config.yaml
dataset: "melodies that start on their tonic, played by one synthesised instrument"
input: "waveform_16khz"
inner_norm: true
subsampling: 2
layers: 6
init: "orthogonal"
residual_init: "zero_last"
optimizer: "soap"
learning_rate: 0.0017
shampoo_beta: 0.95
adamw_lr_other_params: 0.002
batch_size: 128
lr_schedule: "wsd"
decay_fraction: 0.3
Rows from block 2 of a small CTC audio transcriber, named by matrix and row number. Rows with one number belong to one neuron. Each number is 500 + 50 x the weight over its row's rms, rounded and kept within 0 to 999. All counts start at 0. Numbers have three digits each.
After each neuron's rows are labels from the 100 clips, of 14976, where the neuron reaches its highest value: "top examples" is what is common among them. Only what is clearly more common there than usual is listed. The data: melodies that start on their tonic, played by one synthesised instrument.
# fc1: MLP up (model.blocks.2.mlp.fc1.weight, 768x192), inputs 0-63
# fc2: MLP down (model.blocks.2.mlp.fc2.weight, 192x768, transposed), outputs 0-63

fc1.246:489546506424481434425436460494470587532561490489499415434529596496436560467518530496469416482491454409540498478526492511605513581453577520446491508453524491506489595496504437494618505553418518
fc2.246:498546538520470477520553562531473505451439447486551480498550461441503470436452584487602533529548528406425456580464429403555464527562561529497439499522546441495581552543510461386436456526490511
top examples: the note F; tonic: F

fc1.36:485513525499487531561535519506426431593522501542452398538465480526493573585552480545493485447476443530465532507542408462429384524454497581527554476554530383523413442452420504366439591554523391
fc2.36:599463515486466588480479475499408460502527585491545547447511455489575533585530495559555504510572493536455542523499576500378626538507494561469515547415620487513516494561538483536438481535588489
top examples: staccato

fc1.214:519412514543581546540487504496456513539456473480601442478535478514543598499482469458462589401555529533503489520459464351439516523511488484490548447567523485516476518472497451486440622578522496
fc2.214:534561544517541508445547438495472515458591487490535482591443488500504607496518606450540515546562460539443498492633529473522442553519466526429589587500533461478457491639520452516541427452534501
top examples: staccato

fc1.47:484419578507497426551572538577474535428479505573487509541507500477493527515508503455451487472519442495510483491606501421487519513491488534525501405447594501422468467511457458566501542576483424
fc2.47:494535436536510537502485494494458473509579595590540585567501537588506450447457533514451614534439543545642563534428513456499565432560529497446419457363500512445555449489555551506417505472536506
top examples: bass guitar-like

fc1.290:514513417446497518460540465493524630510557509580510462509532583532478459500473537455371437488531402481494478549459431492426622445503550473518549471497520419550554630436462460459523440456533525
fc2.290:519571540432347468580460516498510545447567530525535539467517533569457524540477488522520524514482503587505434518511528528421354573481382541475510470457509509457462543482542544509595535542409424
top examples: the note G

fc1.136:396541590416484479574544455509518469515492443521563359574517584448558569565547627426419475502521473504453473481488508435475506509520476566517541460521460489521474439501394426486541581504515512
fc2.136:422497565415432515524473571475531537507528501513490461464399477568648533420559568554556500484428396446519464487464440501486446539527445520563477509407601546471482535500511457481509477486447538
top examples: the note A; tonic: A

fc1.249:501498510544480446529496531486446532405536521522461536553533546538523439442448489439492481539451470448446402559524468551480458502548491480600528412545573424406518450510470490548525503558376512
fc2.249:471538453480477497552525570493505628491448510538583558557457589574519483400567486511449552541440481580553428540532477439556488478539483490497502539497537434499502591507543496523486444584524453
top examples: the note A#; tonic: A#

fc1.134:435455536541543500586508573592528496481550519501459525441436529441495479513558461453398481573642417449537439478471492483556468546584430511464482414572532536507523441474461542460471480557452408
fc2.134:468525610481540460505538394551467559500527488484460547494537478411500461445485509396587512458566498471475455541510483499507564539473477488393481506496535483556377559544446481458480506444588479
top examples: the note D#; the note A#; tonic: D#; marimba-like

fc1.442:452582496437460510550459543523551419487478507504532468579567483497400480465474493480452489542571635553513517500425497452516517479488469547479438541499492523470577567465605474482584518404483478
fc2.442:514533452483521524533482565461482468551435518413551521566520425511562576467483568495551547458439348505421490478421552460516440388468484513469516376408518437515397475510443400553456457526379544
top examples: the note A; tonic: A

fc1.447:466424524443493446463547497527453539455448449517436445587406494461555624453449471557430478555533547458370509507479433435480409567504428514532588481462463543438445500361481453542498459548491480
fc2.447:535481542564437461499506578530480509545548515528649489503520503486529439550460343530529467526432426428464464533516496442556452445428405496477435485467369483492606474578513453577526499487445493
top examples: the note A; tonic: A

fc1.431:453499470493440578443409599499527528596536452513564540492497510454508509496440469505510475462491528579491469567520493597489539478572408366569391505561485461524479427480445475436517475578493509
fc2.431:552506566507468488529525457456534498537456495506536446523528604506390525447498512502452436456480600575553488550474428487399445505437578445458438575427450449511431511454516486506528509501494471
top examples: the note C; the note A#; the note F

fc1.198:497572418482609540437571501612478478467615538431495582430558589597556513517515501451507385417519516539569508594392490423572604483512498476514470447477551568537493482519538549486479532552483583
fc2.198:449419470522594528410385464499455484533500417462505574469538551495523403592513560504459472471510590547552618538553526515550389566578420519535505491522488480536551471546531517484474564439492543
top examples: mains hum

fc1.614:447494539542546447538590482540555441493478416479560496518572469418520475485509600474547512493569487632527531538473604433500401520518462406477396486525421511522533536537430445519518505581453535
fc2.614:474497522458639489492546475524547461567645485434562524510504599484441499538488574510559505524532506474512445503519449486464644414436719524488515480521480460484504535472471609421506493447441526
top examples: reverberation; bass guitar-like; tonic: C#; tonic: C

fc1.525:512478439527480392503461449499544504477530570512529492606479422448486548463465512559465642413506497424470442446543541468418392459477521514469484504412498600485472418449482581365586532494539576
fc2.525:565564547513458471513470584510442554497522505472382518466514450501501539460512483394499448521480569604524424508482448539442584486412442438508516493555552505459503509435518526488464494536455494
top examples: the note D#

fc1.113:643618486487516531557515512453509507561578569498594479470472538451478479464467469439480533513547504530445536463475488489530408493518512521579441518450508459460496579592393548527581466574465525
fc2.113:496455525539469486520469500503495530474554431409510455443507588429435564599497491489540515446551581490468460495495490449455485467374510608590450462519530548500510487556494531441517491580434502
top examples: the note A#; the note G; tonic: A#

fc1.349:459507414470566481425472471454514556489477457572428436501585491489473507528446430449549456437512435511555449454468562501379520595525521526486443468519407518445540439472409481552554523515471492
fc2.349:474492513414458521483498514558533492602598537516514425489565500534426557494446514529533471563466560538460560466596424481463493444475431524545448580539533555483494463440546448421498607469547438
top examples: the note A; the note E; tonic: A; thin (high-pass)

fc1.728:494546510520550530493504450526550499451535390470569465469494636435419564517444426438439524553441559458481565472494432516367534524550476443528454482532443505550557515515444468418493465543478443
fc2.728:494509555421445512472594492550518556549549498563505452441506453540625570479501426514481477485435547567502498415472517562456503488553551550530519435476524449568442510439507483426560489528492442
top examples: the note G; tonic: G

fc1.109:383547551482510492551522490470492547500445464540444476464525461509520660505484529555510578485555445512540525555497571529583525472502518478572466456506555467476452481459505466487505631486486429
fc2.109:427564499467430572505518373554501446503536519453494476462496505433501570534466462508411515528561505480499495510497491467488527541465428502493492485514526596437533612518537526458422518482535506
top examples: bass guitar-like

fc1.401:462586566453586486513495431470537460555550454544508505473555536464479504516500558396477510526519548501472559454540426443471498566445476479526532533573600560479481520518550497393487506458468507
fc2.401:490478531442595489487478488507543467482386537581533531494533529488581517472562463509431556572534542479515613575497530525405380592478461548458444455477538506495465454518460566578500499520562471
top examples: the note C; bass guitar-like; tonic: C

fc1.681:457418569516481517538462509459486519496548428506481425494492516494455573496490553484457539403563580499546427475461558480534524552396446435502477572420458564502480507467575452507447450427455477
fc2.681:527548467543514508486482443547503495509463468479454519409564558566472507474530421485544434476552485471503453398521512487521497531509506508417541497427473514441452473480563519470486504449417526
top examples: mains hum

fc1.132:615536490501520501508504470519605567515538473533461395474485480472548485514513494434451509478427566522516565414479497455384524488520530521499514421463518535487498475426430505446516402498478545
fc2.132:531480473532435495512485505481530534571484502539473538460473471451543524482565483555543480487506550615424508484525533578370389398491468476480450502482473468475545403531413417408499428456545512
top examples: tonic: A#

fc1.373:588519442547534507448519436485517568405403513542531527551425511392606542536420548549521495556532434538472496506475512540407565506454510554490520568449550546437487495532502483538473479492475490
fc2.373:513535435427617507509534484447535504530402487524530472428555515431511473451560443413553546555437524564522506534490509472437539477485477585372589450543432481527528488505504507595488438487442498
top examples: the note D; thin (high-pass)

fc1.164:571498435468477515429402519497576531450490528544441492513479459469571435571521559395466448576516449472505497548563527574335488432467522461524467496430471422546569497521480476457494518534447502
fc2.164:512432492458533524474541579494598588497527573446434453482473584534511486477483500523478492510497553511544433550482472427413456473552436520520516503522529419560536432490520546515566398415386525
top examples: the note A; staccato; tonic: A

fc1.84:520508540504427486488426351539508511447571489496560551478437520395387526369470537510486565460456464351467605472443524482446450513450537528466445574538498506459523554499475592499488494598512442
fc2.84:512522434517463498519548638537505534510502498478472541546475513606440462503514544539459469550515550477512490515556491542430540509579451456434490523440522397521390505430530527530529438597457463
top examples: the note E; tonic: E

fc1.296:430526591568573533540467412499461530521557434415463428418487529599475479516448437406484404485561430503470519525483436428559447447539487457456503527471479542543499456534506456502552501547459520
fc2.296:479496513387612519478527573401463462502538492543491458446511487502517448508492473516529539507508595567509638477534473517508493457523502435553471441464560494584505469615520456466459454517544509
top examples: mains hum

fc1.529:506422509503491550573524512510461535510456420432470432509508428518542441529534551515431397504556463598475550543439580453439442509526493425547468489581483559403518437497543513460470513452441516
fc2.529:458577444615374524451509499442459556519530511524484479446478465423473579543482589473554391464525494439481539516509516524547651455532454441498449536444544486457559492469587521438470490466409516
top examples: mains hum

fc1.446:526481522410532532552523497573559423463547598558484450455485542577498506587475500502496502597528538527522469552491597509527582591543528448495471472556577547581518473529522478457475492442481610
fc2.446:574530500529577431581531549524494614558460459477529486479593537591483502474512466588482474508582417461493536580530484538467401440482495386447469518480435501577494572544561497480589420437438425
top examples: the note B

fc1.721:571501430488560493489477487521499489501396522468499519622491484517512520579517485420461536523530484489532545510509463506501529488523517617519566567559453529573437505468520453520553533366469609
fc2.721:520435450459571496533476408441490552533534447576543562524482422563546440446563501576491505558507513544563528436514571462482400394451472569503576574488544596532571430508500493556495497531593457
top examples: the note G; pace: fast

fc1.528:509475453513518514562485447578541464539464504540531488546615591565603536550538494462496468447471479515421460589475482458531511377605436538549491483528550498567434523424404541444550550473512567
fc2.528:558551470511617508498455612511561457523448511512427479441552449482537465508495488442424445558466584534451498472478462452525415387594541442471571533467532421510517478533487483539518605456431513
top examples: white noise

fc1.6:374479514481493482533478508487571497472490531564612490429503524479514497551505505513425636414534500520471583375522446471513515603447627539431537503468555401539509528481457507488503554553472533
fc2.6:489515548382543569471460445553515562465601534448479509470493520518483534444455569540513604502512528487576447438515412498538506551574472410487566472426617536490494588450445526518570450528614466
top examples: the note A#; tonic: A#

fc1.693:530516516487423520471486534475529493511444447427556449375502555478563521469413496539485511533470449500480510457482552435611533463481575482535438493450500530500532534521436418461542428490421503
fc2.693:532456458480349389537446422516472404526394551505442533510596523468536463476486564549458517498561448501514515523520392516586396520456446547488557515485460485530377517512546479502544576488461494
top examples: tonic: G#; flute-like

fc1.619:511540524521531440575514487466510526477556564443426521554512620475521600478566512545530517524533535572551527546537484551521503443503442568499448520396450493542415604524485517509479502555622405
fc2.619:507449544495575484515478469479470509527556522534507422516501482496481511461529519504403504447476502428512446394500539443519509575446502476527474517546479498537664433541494529520465499447527521
top examples: reverberation; the note C; thin (high-pass)

fc1.411:486460496490479546543504488500471461344444507476370421460457414601540485567469526615482433498494479381590507438475474520580491513542462507462464509552561413529560445467542536558458473495468487
fc2.411:503534441471567489520531553525490516583481631507429572585464511490522568518499526508468432441518503510450597497530496460547540558536546461463510440457455550490541571543498536436541505440443412
top examples: the note D#; tonic: D#

fc1.82:567535516553485506470452467491539569563477532491530478428578528637513425463483448510537583510451466418525487427513553523484528568496514546550482490508520438469394422477492491540560555526561534
fc2.82:512529507421455518505459554496523512454514579500498497470505438423517449588564401519559477584535435522552489506388567471493521530491571470511550508457560513529525568491429498490473514500542457
top examples: the note F#; the note E; tonic: F#

fc1.16:478517527541539508498541522561463513410481549492515515550567501550522460485506512462410493658493494581507499570559488577515461429536567481487457513460569549556466571521414444595438553563468486
fc2.16:520521548525474600463522562426531465472554538473492600418555480368522534539509599426578523544506472423499547465415511627467486465573513602546532484511543506445475488544507554567568519489452589
top examples: the note C; tonic: C; flute-like

fc1.354:545496508447487564515467531570558492499479523451594491484376503537499483546574556479542371551395418447477553470485577542424478501474582477502496542517557523567569547513458558458414470410468443
fc2.354:485553523497455436509472641499480515556461469474639557440487496498476539492529400546476497497544620505540494448511452426493491453406584505626487545433504554541428503511492439521508497554496446
top examples: mains hum

fc1.530:436566563511479470501525424498513506518483537519442515541565551537427516483531378456485421499436492503500537447467467511448427519497467523572492553620454502473489480513405472455479429503514506
fc2.530:442465354547479492478409501509522528467437487478419475467446463537542517500513609562512532518506500425572420515537498554498639464430454482525481515439468463527532464531541486500529486570520506
top examples: white noise; pink noise

fc1.515:514565518524453570611535556472520498449547466537480477625474462504556488537502379488458446566512504546476471488434416475458540454537476624487556518490532498443485466500499479520507443494435545
fc2.515:482502434475527524512507479549521517501516539426517469404478482501451517542512512644565458526493488464563379460597468563488516545497462547554501339517504492453501493457514436420539511427561485
top examples: the note F#; tonic: F#

fc1.43:560559543504461468547495530540529471627529476558448486471400583515542500497474572545515480556536511527405414525378479424546548502434485508632514635504526541462511464383628437541481578496511433
fc2.43:632512498572393535576498457535537524488470511471614581558447505498527460524551518479505517451459418452576581533504538531548382491500449531475525435477435502510554486606504502434545516499520575
top examples: bass guitar-like

fc1.0:572406585495412485512518482509507515509472460474354428496498546424527547516465524551506447631467449516533424476550482477455475569425518489546480507491486510425451546467475561529493596515530515
fc2.0:615570540457474527457404498548511460468501518494454530540543476481506431525532437398432509488507466482411551413546524481418525464495562521469546524522411504444490451383451486495473458473572568
top examples: the note B; tonic: B

fc1.101:471598570591496443514460503553546486455477509558598454503583422560403532539535414525472525386396521518455503534567510477457550498554468520503467540504382485490421461540531410468430455575506595
fc2.101:506501535468534485493407453473461552516473510448503446499530424509621470417565508498474516563497472452461396411460545526500523523554610480501482475518546485573488452611597548512570465537523542
top examples: white noise

fc1.737:519542531446485493528431539520495519529490552485457474469526412406476478558421491507468375448603481474446498457379564556517484505453546515485486557482540566488439476474562473445574451593481502
fc2.737:473498475475603505540478504414517415487471557495417545439461576449554459540518485466499458477466586537547538497524462492511479542471513575515521495452464456521593438467544467444504481482450560
top examples: the note G; flute-like; tonic: G

fc1.107:483496535497496476613468448452442506501577450549516458589501551564523378494531478541543445512553475592452508407422509484529521469471511505557476528523502487519531431438473487496470528568466435
fc2.107:472549523441441523544550410465544419493498466525520477499477462599470449510457575535471598485460413467485561514559537559492397510440572432508469458518495516487471538399530491550485535525413507
top examples: tonic: G#

fc1.91:531515605492490492536394479373432533524530521592484551521475509512519542451473462524506529481483505504502493351511467449523467627486503474495481448430466502451520408439462580430473542506453453
fc2.91:408381578542506520497568471492421489521509444522612539508533497466434457513532477528485443505564497462568525552477518542495499531508488466515407507472507526515469373437458489498445516462452588
top examples: the note G; tonic: G; bass guitar-like

fc1.297:512550494571569581475472499509464524453470569508486601521459486441460522569511563458562489465534387549511491462513384421519454455600435565470500471408502486430589479514497506489456492522463506
fc2.297:517512464403548561456426446512451524528499533486423507529494535541466554579515445553557500493500609450527480523508519493480545477508596465474530483516486495493609477440627488492486523466527489
top examples: the note B; tonic: B

fc1.2:435463404522494601591507428465510494520505502514509438501484504672509511555549520520453465520489602548554560511481492467484474469533477485587564469538517483483536410517558491449481564444450499
fc2.2:470503493488464442538530440436531449544517414501474420523484532558603430515511541470518484506480445457484448487493489574438461455501465493484452531459489467518436494447526500533503528523433539
top examples: the note A#; tonic: A#

fc1.524:540534550485515433432477620519534435499469543558573451511507560466501571514431393492479473422460464566484529531474549619434439493443528560485500562408504482472511457526462556548491482520458539
fc2.524:499500561487553523442461416500425514583504532473493483461570551599484458493526389524471527494529604472554354544414407518418525483471514600508490531419441568475518532451509570588490512530502570
top examples: the note A#; the note C; the note F; tonic: C

fc1.386:511530610369515507498515538526473496496505455449422332514533601491420439573501466457562517461516513480456535530413510456472377453461407501473517474495461626403458483501486561510480508563406458
fc2.386:522429584347531504443473523521502539550524493518490519457503634477496473412469380483434487473406496485534449477525595489479621535509450487446484525538505471483435508437510455419575441523471524
top examples: the note E; quiet level; tonic: E

fc1.743:407474547559586498446552450502525457482491514566455497506489541508481512494543383483539515633522440440431474465495474472434494570458539581539421518537495576457555447436378534483490510435566447
fc2.743:515425484499546474460519439520514477441568424478411439461448439536443520572523472469535494527527537567514493446501474553500605487552471477478465543506491484470445520400509542479510524462490444
top examples: the note B; quiet level; tonic: B

fc1.701:527537437504532568509530520492503465467451451512560498482454567586495516409473386427489449420439431556542503426467553543535533487466548554574403465566432463390424477414490477493529478493553477
fc2.701:513495495615468484475500553516601433515548442509538496474445483450473532592470530466515468497474453476468514491535520494593454517540543611475461475439518457522562474540533498444458528468521527
top examples: the note F#

fc1.661:518487454460462461559523465528570511525452487458603446513461517399417538576557530544366416471483523554493491485529397543495489508497501455493521506593443533531538501444428465513537517530465470
fc2.661:605505506510460479506512566524512449500586500541525540465558519496558491491563575464602467506493513493561501533511487644517544506495499487515528444422482497551498475490508468454593471488457578
top examples: the note A#; tonic: A#

fc1.378:582568500517451457496494478497477542505494480460544523455612495423581493484552491536458638509465392427504497580565486521538385472514522576360548558469401491517478455467580530501492419540554440
fc2.378:507468547494552478460505582445426562516458639524516458495532526467496498530443409564438527481454566479545524435460530444474484496465520573544535553473505451560459581527494459616501584512527518
top examples: the note G#

fc1.498:456446560508582435488622468469547505407530450502502580461524561521511536602472514533498483539489455481513468518507502548546471551450504425539508610546498486567475495546548469504514456492537451
fc2.498:535514508507681514538519484522544445534465521515547478492525477511560525507578548485498454516463513510468607505600478506487543449508540559540433515485510511531421527550483596468528540496444475
top examples: the note G; bass guitar-like; tonic: C

fc1.17:541502573485516463502536555428570497418488439438449570580517563517470557459448428549477412442492564497381478469528489537599495534499519569528516514526488510371555477469537551454456476439501536
fc2.17:423550479508494527408454478575465510506493499534613551517506452395585495539562527501517524494501410506477532527448447478608451486466561548564454397436465544464375487450538456504554555547533462
top examples: the note D#; bell-like

fc1.451:415539455405526499507509495446525575539544524572509425535478440514482551501466456470493470397432422402442464373484530514479608370543503500475480534483452569549500483495454591500481526452534535
fc2.451:447500438498467504533519638553532492566517453508440465511521490668453480495510476469553448464485529455452479521576489529463402460511492483473396590487529574477430421427502487504426469579470453
top examples: the note A; quiet level; tonic: A

fc1.9:497508494515517541433540464475524441405583552513501534676475491542537452507628486561519478610507510474449448515531390525406557498480499585482483525513485462410564566471480472486460490487567557
fc2.9:436383491518464479486438534459495500531527524475386508475478467473506516421488547541489529455515520428479531480496570522419371491388470593509557508546485484457397440495485470464510559544503463
top examples: the note F#; the note A; quiet level

fc1.428:485431492487424539497456431522622472555508528527517521501562504527467543630426494442512562557491517529529503563592574367406447524458478419475440499487441499520499510508492533443613446445510559
fc2.428:545535570516476418527486565513504407573452537565463497491525458524483497478439455461429461578499466425476584470507428475421544462486502525398507479596502467533498519520467496454574503433531473
top examples: the note F; tonic: F

fc1.655:455533521521575444603456487531553473392546523539455567516514447570515383436574444421449531481521521458508500464449461487444500500566543447498386470543403581561478504461447544530496546587469627
fc2.655:525489466322560482500552517547491539406516471571493543457496496544415446437506465560450546539451417584526454573528465402451508493429431399500529471526492507530500521470496510578534494479487398
top examples: reverberation; sine tone

fc1.125:481480478516457484461484478462496466442513499461467538510620356626549512478551449521507492373458475562514407489426474563471416497548513479539495486461474503536526484434476504544482485526502453
fc2.125:558518500474567438497483482454545515470444555476485473537486539517558574589456463492549612495504556487469430474449506475554539550535467539505555442507543489478522500498443449520546458543501461
top examples: bass guitar-like; tonic: C#

fc1.49:513420561491560473542471555496487573414502419550536472613518496460537517558498555439440528438483467513545495511469556516471511529539452491549586509528451523349426470604474516530456501491531451
fc2.49:549423526469535507511535469558498588473471481571517479478466514527545506531512523583479490414552400535544486556648482428498535575563466504457495468413500485519552497534503533552411470531427489
top examples: the note A; bass guitar-like; tonic: A

fc1.493:518529501484586551520532502503511519483471477500522385443499454425478505418565500418428506456474426488556478470488533470525437486440498468532562445480625499486499458437588499455525479504476513
fc2.493:560531574431568545449499430440518555565520548546476499488484560533581543499452528530537491536557568526519553558482563420585483592528418530573502512491527422462476484531601457442429520453526510
top examples: the note G#; square lead

fc1.523:438486481573496608464465483500451491447478401464450401511503474480504494508525497468500533382508447524491433435607474579405547454441491483539457530556476446510481493374544500527426507497526431
fc2.523:530473411452530494553534577456505518466454483541506476543483470384483529566480443486467552480476436497509511518446530486470491442546539511478491387456495528485492545463568450467549586530467356
top examples: the note D#

fc1.80:381442576566566501546448472511449485527489513529497424465465497511459465454564486505487498468535564453576385366433439509518436451542441474436441549499424534672544423475535560487579514535545433
fc2.80:531497511430656503504535542519451449475531499523554542432518560548501543465544485409502482522406439486522539495461499555479551560482440529512441440438548495585523545413427467508523482463583463
top examples: the note B; the note C#; quiet level; tonic: B

fc1.283:524477427577494527461565479497596502476416470543545582455485466482441569502478476463486531517461504520452504521510459465574470533558501549453494553513441461462549497531522496539453574500434616
fc2.283:506494439427477550478495510544568523437517508464475439426480500487516458455502440414588471502470402466495460473462409496578420513480568573489493375494625460485536603545531428501522514578460540
top examples: the note B; the note F#; tonic: B

fc1.470:500508498461457532548546559408419483531465548476542532520500448547493525465609489476538498435553514573507491470477498491527435517541490454503465588471504499486560623500507475467459483421492540
fc2.470:497538585389519486500503495484510527555513431494493420463475534504501617526504510486516448512443512507462456479416487502526505472608441402543518493657595496480520506402473406513474495489616490
top examples: bass guitar-like; tonic: C#

fc1.11:509511516457474553500465509453433551536485530484499411505462468530471511529483474502461507595571515469507543622532609407500533557578449458458506455426537591415567519564481524435463456520417493
fc2.11:432550490536528478494565556378462573524396592552514516552487504528477454524467509576456519505539535551441519498584360535500476503495547511488457516499552466468457582406540542530494482528530489
top examples: tonic: G#

fc1.663:538423444492541465549562504507460544436491498520543421447544550475577476483545407468451536526582512462535544515480453469500593519493469555458523488512439418509542532535474588534479534545471537
fc2.663:505592476435526528518497446505441591463515471515465537555503552466478475505591541545571501545486537526519491459506487535456479537451571437529532505508597526526552564456460564578458456438470471
top examples: the note F#; tonic: B

fc1.222:506422462486435461514523513560658599461520464534455511512473478506504480466487587513449505570418552544489493484526464511598540436440465491424470493433459566511424538360437477522478575570450519
fc2.222:522472593449427533508530438506628508518541514504516579434562535477478611476519566501547503517477455496437585433399538532635527501532455547556498483524469530522552415460520437543397431507460524
top examples: tonic: A#

fc1.555:459512537505498445500526431575459539548516406480506460561515473454574512487554565510444412451574499516537467454511485489386463502451496524522490474455458448541438488474470452340523439508476450
fc2.555:452557480535467549461502555513447493523547564450494443396528531496505566438417545495550444462498468503517375361479509544459530461401563466480567535468443498560458596567451449510527465548565443
top examples: mains hum; rumble

fc1.578:537594551595545551413454516572543507514501529450470497481494565516536519568483532534467495556518405569490504488506480538467515432496468523574479564507457466454510480517475601535508564620484545
fc2.578:462480542586504481610450424552564485492479447452521496419504483566480645456429587488448436528523515468495520483476597533529453437504524500506498479513505458503520556338503557485577484543520486
top examples: the note B; tonic: B

fc1.587:443554501507477567557524572553530473481556531441513534465512439464539521514497532422471480513462641543564517628481435397483605490499532480513520491512600471599424430530500519490466455570476615
fc2.587:502488512540414465509410434513514503483585523530475412510551479488469465515523522497481497476495547476506491519450529549518361505542427565516547512556524475529467481538484547380460486489536582
top examples: the note A#; quiet level; tonic: A#

fc1.678:504460540485592609431419435497602582458521540583569566474543460492506505525461439527463585466465461585590468547543482584568471529520537523498516579503431536530492519491564545576507473489514502
fc2.678:491519482432621476557554507523525556498446488462564476527511476521531433425497469472584588492447445487439520573497436562517450434463521564564527485454502627521463580521482488525459512529545395
top examples: the note D

fc1.14:526480646541521551484375501533626530413531546500492595545490521477479478621538613448389524478445486518493432502502465452471542522456583439482603391495560494461472501460542480539493593524531539
fc2.14:449478528579503540508527431475503454538542602550499569505464572466502472585495513531607530522478485539577475561441447478478424447510396539479458521459514475449440497445527470489498508444522489
top examples: bass guitar-like

fc1.660:503452404476566530465587446564435541583451451456539482465425526514587533497512467521406481539511564504562575430491544466441514477502532441447527576528474523585446504562517481480460440492524559
fc2.660:537570527477501527518484561445499457521445436500494468514473519556495494491496485420553518551489512480480510435568450454487483481509682547559507430444523496543408534579527483554560569495515457
top examples: the note D; tonic: D; flute-like

fc1.41:485494430553500447492516473541512399499517510525419481521554462476454425506500437507493452445477509500499450464571460520500423424477526441411516519494538492465479475513512537489481496598612491
fc2.41:494537563453573468464515461539549456503529489497457560504495472517483438453515477325496471412491501439498497433388640491500587518561488462532444502505469599493548496501498463409465469517519554
top examples: reverberation; pace: fast

fc1.8:397524473427506483568482543521417572493419441473588553452478597611561514575548431596452533463520548516458531527527555477472533442463395525530519514432558583500450447470490540457530429561551426
fc2.8:464504520537474476537508419461508494504536473429524536467456519492514520588546435521484514484581439473417483524497548444500629439467494397433567486467521480448538419560492608465551512494444529
top examples: tonic: A#; tonic: B; tonic: A